A small multi-label image tagger, trained from scratch: trained on flat shapes of many kinds, plain or patterned, on busy backdrops, 195000 training examples.
Rows from block 6 of a small multi-label image tagger, named by matrix and row number. Rows with one number belong to one neuron. Each number is 50 + 10 x the weight over its row's rms, rounded and kept within 0 to 99. All counts start at 0.
After each neuron's rows are labels from the 100 images, of 14976, where the neuron reaches its highest value: "lies over" is the class under the peak; "patch colour" is the nearest of a few named colours to the mean colour under the peak. Only what is clearly more common there than usual is listed. The data: flat shapes of many kinds, plain or patterned, on busy backdrops. In brackets: how many of the 100.
# fc1: MLP up (model.blocks.6.mlp.fc1.weight, 1536x256), inputs 0-127
# fc2: MLP down (model.blocks.6.mlp.fc2.weight, 256x1536, transposed), outputs 0-127

fc1.66:46 56 38 44 26 42 45 63 49 57 42 48 55 29 51 55 52 70 35 48 47 37 40 50 41 35 40 61 46 48 71 55 46 55 36 39 53 43 48 66 46 54 58 61 45 62 45 72 59 47 46 54 66 38 56 54 47 24 52 64 58 50 69 40 67 45 51 57 41 48 42 52 51 33 50 46 46 48 34 67 40 67 44 54 52 58 53 61 51 55 62 55 52 47 60 63 64 48 41 47 64 54 59 46 45 47 35 55 37 59 60 43 49 65 54 38 27 48 36 58 57 34 46 56 66 61 50 54
fc2.66:65 45 59 44 41 68 71 36 42 53 43 49 41 71 56 50 59 59 75 60 62 21 68 43 71 56 58 46 54 64 58 59 53 46 38 54 46 63 58 43 37 65 57 33 47 67 41 39 53 59 73 52 61 54 40 47 50 50 46 48 51 58 64 73 49 51 52 37 51 52 47 53 56 55 51 52 60 50 49 41 55 68 53 47 69 42 48 47 49 46 61 55 59 48 42 49 47 56 32 59 43 54 39 40 48 36 46 58 52 45 32 48 54 39 66 45 56 49 55 47 45 42 42 45 78 42 36 49
lies over: pentagon (25)
patch colour: pink (42)

fc1.28:58 45 54 53 49 33 43 40 47 43 51 50 40 37 49 49 50 53 50 62 50 67 40 64 68 51 35 19 44 31 49 52 49 37 47 56 69 33 44 55 64 43 56 58 48 45 61 44 60 32 50 56 43 61 62 49 52 56 60 49 55 47 45 45 47 53 56 79 49 57 55 41 49 32 48 54 30 50 29 55 48 67 27 58 36 50 53 58 50 45 51 56 52 52 50 36 43 47 42 33 57 60 49 37 49 57 54 54 32 44 51 74 63 50 50 58 35 57 54 90 60 58 46 60 56 39 50 56
fc2.28:30 47 55 54 45 56 79 57 58 51 43 46 60 38 37 42 60 53 41 60 46 47 47 45 37 46 49 49 53 40 52 55 55 52 61 40 37 37 50 46 55 55 45 66 37 61 65 49 51 67 43 51 35 40 55 59 50 32 51 56 49 48 51 45 51 41 41 50 52 50 53 54 64 00 61 47 36 55 65 49 50 51 61 42 58 64 48 35 47 56 62 46 47 55 54 51 65 63 33 71 40 39 65 45 41 59 47 46 49 57 46 60 52 44 39 52 40 53 53 46 57 49 43 38 39 55 48 70
lies over: gear (27)
patch colour: brown (68)

fc1.267:38 52 44 33 46 52 50 40 52 52 33 49 43 33 63 58 49 65 42 50 61 58 44 42 72 54 38 57 44 32 56 53 40 37 28 51 48 34 60 37 41 25 51 59 43 69 44 65 72 39 53 46 46 69 53 63 53 44 64 63 48 48 51 53 63 29 50 55 43 66 56 42 34 18 45 47 60 36 47 59 50 53 42 60 48 47 51 44 43 38 35 55 67 57 52 38 40 45 48 42 51 50 42 49 41 60 42 49 45 38 55 34 57 57 56 46 35 75 37 68 63 40 42 45 42 61 43 52
fc2.267:43 62 45 60 62 51 46 52 69 52 32 46 60 50 53 36 53 56 54 52 27 47 45 56 16 37 45 43 53 40 58 52 45 46 70 48 51 62 53 50 61 66 64 48 42 45 49 44 54 57 45 56 26 39 46 50 45 54 52 40 52 54 43 43 42 49 52 49 51 44 48 48 36 80 32 50 51 58 70 51 50 52 55 49 48 69 70 46 46 65 62 43 50 53 46 41 74 56 39 56 48 48 61 47 54 41 52 57 61 43 47 49 51 47 43 48 41 49 51 47 53 57 62 44 37 56 42 62
lies over: gear (30)
patch colour: pink (30)

fc1.134:55 57 46 47 26 43 41 50 54 44 35 71 47 11 51 51 50 83 41 62 48 47 55 50 50 51 42 49 43 49 62 55 33 56 39 41 52 36 44 55 56 50 56 56 44 71 42 60 74 53 47 43 51 56 55 57 36 37 62 59 54 57 68 27 64 57 49 54 53 54 41 54 57 34 58 59 46 48 38 51 42 69 34 51 64 63 51 71 44 46 53 52 66 51 60 51 53 51 54 60 51 63 52 34 48 43 35 44 35 55 44 47 53 51 56 35 48 52 39 63 54 49 30 58 53 53 31 48
fc2.134:62 58 61 54 43 73 69 34 45 57 52 53 37 56 57 49 58 57 57 74 55 41 59 50 58 63 39 53 54 63 62 64 44 55 58 39 47 53 54 38 54 62 62 14 40 64 57 51 45 38 58 44 62 41 43 49 51 31 47 61 35 49 53 63 54 60 48 40 44 46 47 63 52 25 49 49 54 52 32 39 53 57 61 41 67 45 42 36 48 55 64 54 56 47 41 34 55 69 48 60 55 41 45 50 39 44 43 54 54 66 35 50 49 26 65 46 51 53 60 60 53 49 51 32 70 46 21 46
lies over: hexagon (26)
patch colour: green (30)

fc1.246:56 61 48 49 29 53 39 50 47 51 37 60 56 11 45 52 49 81 46 55 46 48 52 60 41 58 38 55 42 46 57 58 38 50 41 45 48 30 47 56 59 56 58 62 42 57 43 58 69 50 39 48 53 48 58 57 45 26 56 58 41 57 69 25 68 52 53 50 46 44 44 57 61 28 59 52 48 44 40 52 43 71 33 54 63 61 52 63 44 43 61 47 64 42 56 54 43 57 53 65 59 60 43 40 49 48 43 45 32 51 50 47 45 53 46 33 45 51 37 65 55 45 33 61 59 54 36 40
fc2.246:57 59 63 56 41 78 76 45 49 54 54 47 42 65 60 48 64 51 55 82 54 41 64 49 58 44 41 52 54 61 63 66 45 51 56 34 43 57 56 45 55 63 60 22 40 61 58 48 41 43 61 47 54 43 44 49 53 38 45 55 40 49 53 63 49 60 48 40 48 47 45 64 51 39 46 45 54 51 35 34 56 59 57 39 64 46 43 35 50 59 64 52 45 47 49 38 56 73 39 64 55 49 50 44 37 37 40 52 59 59 30 50 52 26 61 44 51 49 61 52 55 52 47 30 65 40 24 48
lies over: circle (26)
patch colour: red (42)

fc1.170:53 51 42 63 52 51 55 46 40 49 34 47 44 41 37 48 48 57 30 48 48 47 46 45 47 44 35 74 41 62 39 32 42 47 40 39 41 43 35 31 34 67 56 51 60 60 33 70 48 62 56 42 54 54 60 32 51 37 59 53 52 67 79 39 72 62 56 57 48 44 46 47 44 37 52 46 43 66 35 70 41 55 39 43 62 46 61 54 64 41 67 65 44 41 45 69 51 49 64 42 41 58 55 45 55 53 30 50 44 45 63 48 55 49 48 35 39 51 35 48 45 42 51 62 71 52 64 54
fc2.170:41 42 42 41 49 43 44 44 52 49 40 52 81 45 48 51 35 54 39 25 61 34 43 46 42 54 62 50 54 43 36 42 52 40 40 43 52 43 52 28 48 41 51 52 63 57 41 53 70 48 51 43 34 46 33 48 53 50 52 74 59 42 58 43 66 45 47 50 53 65 47 58 38 12 45 59 70 60 44 68 49 56 43 53 46 65 36 61 49 38 43 55 50 60 54 61 60 32 22 59 50 51 51 54 59 61 37 62 43 56 57 32 44 63 53 60 39 33 52 55 55 37 60 52 51 57 53 46
lies over: hexagon (27)
patch colour: purple (25)

fc1.347:47 46 50 50 47 52 48 43 58 44 33 38 46 34 67 56 52 74 42 62 41 49 42 54 51 43 26 60 47 54 45 49 36 47 44 39 39 35 44 55 32 49 66 36 52 60 44 59 71 66 54 44 70 54 47 63 33 41 67 75 56 66 57 36 63 42 54 56 55 27 50 46 26 30 45 34 41 51 54 56 42 51 42 61 61 56 46 65 56 37 49 46 59 43 45 46 54 52 66 57 38 54 49 49 56 63 42 58 45 48 64 52 58 67 44 48 48 56 28 66 63 45 33 55 49 68 42 71
fc2.347:67 51 53 53 53 54 59 38 62 50 41 52 48 43 68 56 54 56 53 44 32 45 60 55 33 53 41 43 51 53 54 57 49 51 67 37 53 46 57 59 30 67 57 48 60 47 45 56 54 31 49 62 66 51 59 47 43 38 64 58 62 46 51 50 57 51 47 48 42 52 48 56 46 18 48 48 66 55 61 47 48 84 55 39 73 36 48 49 49 35 61 36 64 50 46 40 72 58 35 43 59 63 54 45 42 44 44 47 55 72 45 46 51 44 46 50 48 61 46 58 44 53 43 47 53 48 22 55
lies over: circle (25)
patch colour: purple (26)

fc1.45:56 62 44 54 32 54 52 57 58 45 28 49 53 24 58 51 47 77 44 69 37 55 46 60 47 33 49 51 51 49 69 58 34 44 27 37 48 47 41 65 43 44 57 67 46 53 38 61 68 42 46 46 67 56 53 59 42 35 69 58 62 55 62 34 58 52 47 52 53 54 49 57 44 26 56 45 42 47 46 47 42 55 29 64 55 59 52 66 51 55 54 53 55 53 59 64 62 41 48 59 65 59 42 45 42 47 39 59 54 47 46 39 43 65 67 30 47 51 37 63 60 41 36 59 48 59 40 46
fc2.45:66 61 60 54 33 74 60 48 40 59 49 54 43 58 58 48 62 63 66 60 54 46 68 52 55 45 36 42 47 54 47 76 48 61 49 48 49 57 57 51 43 58 55 33 47 49 57 53 51 42 58 51 71 40 44 48 47 41 53 56 40 50 47 59 52 59 57 41 35 47 42 75 48 53 42 43 61 55 40 30 49 61 57 60 55 44 45 34 51 54 59 58 54 51 43 35 49 74 42 57 59 51 39 59 35 44 42 44 49 55 24 42 61 37 66 46 54 62 61 52 52 55 43 35 52 50 19 43
lies over: hexagon (25)
patch colour: green (50)

fc1.325:51 47 52 34 50 39 45 56 41 57 50 53 61 42 37 42 42 64 48 51 39 34 25 54 50 44 43 48 47 38 66 58 50 39 43 43 63 49 42 55 59 48 62 67 42 60 22 51 68 23 47 47 59 49 62 62 58 46 57 54 53 59 64 52 53 52 59 68 54 73 51 52 44 52 58 52 51 51 36 59 49 70 23 66 28 48 55 51 36 62 43 63 51 49 55 56 52 31 35 48 60 61 47 57 43 46 34 53 52 47 46 34 51 62 55 40 46 60 45 54 73 53 59 39 42 45 51 42
fc2.325:58 36 52 35 39 49 61 36 42 46 57 54 52 70 40 58 47 47 49 34 76 37 54 28 57 51 59 45 52 33 53 55 56 40 33 63 49 53 49 32 55 32 36 39 47 65 56 42 56 46 50 56 33 56 35 47 66 50 29 49 45 31 46 86 43 48 53 37 55 70 58 52 72 33 56 66 58 42 53 41 64 56 46 43 44 50 35 48 46 43 39 56 52 50 47 54 36 36 48 50 49 54 37 51 68 54 56 46 38 60 39 56 45 49 66 63 43 38 65 50 54 33 64 49 48 44 58 53
lies over: gear (26)
patch colour: blue (33)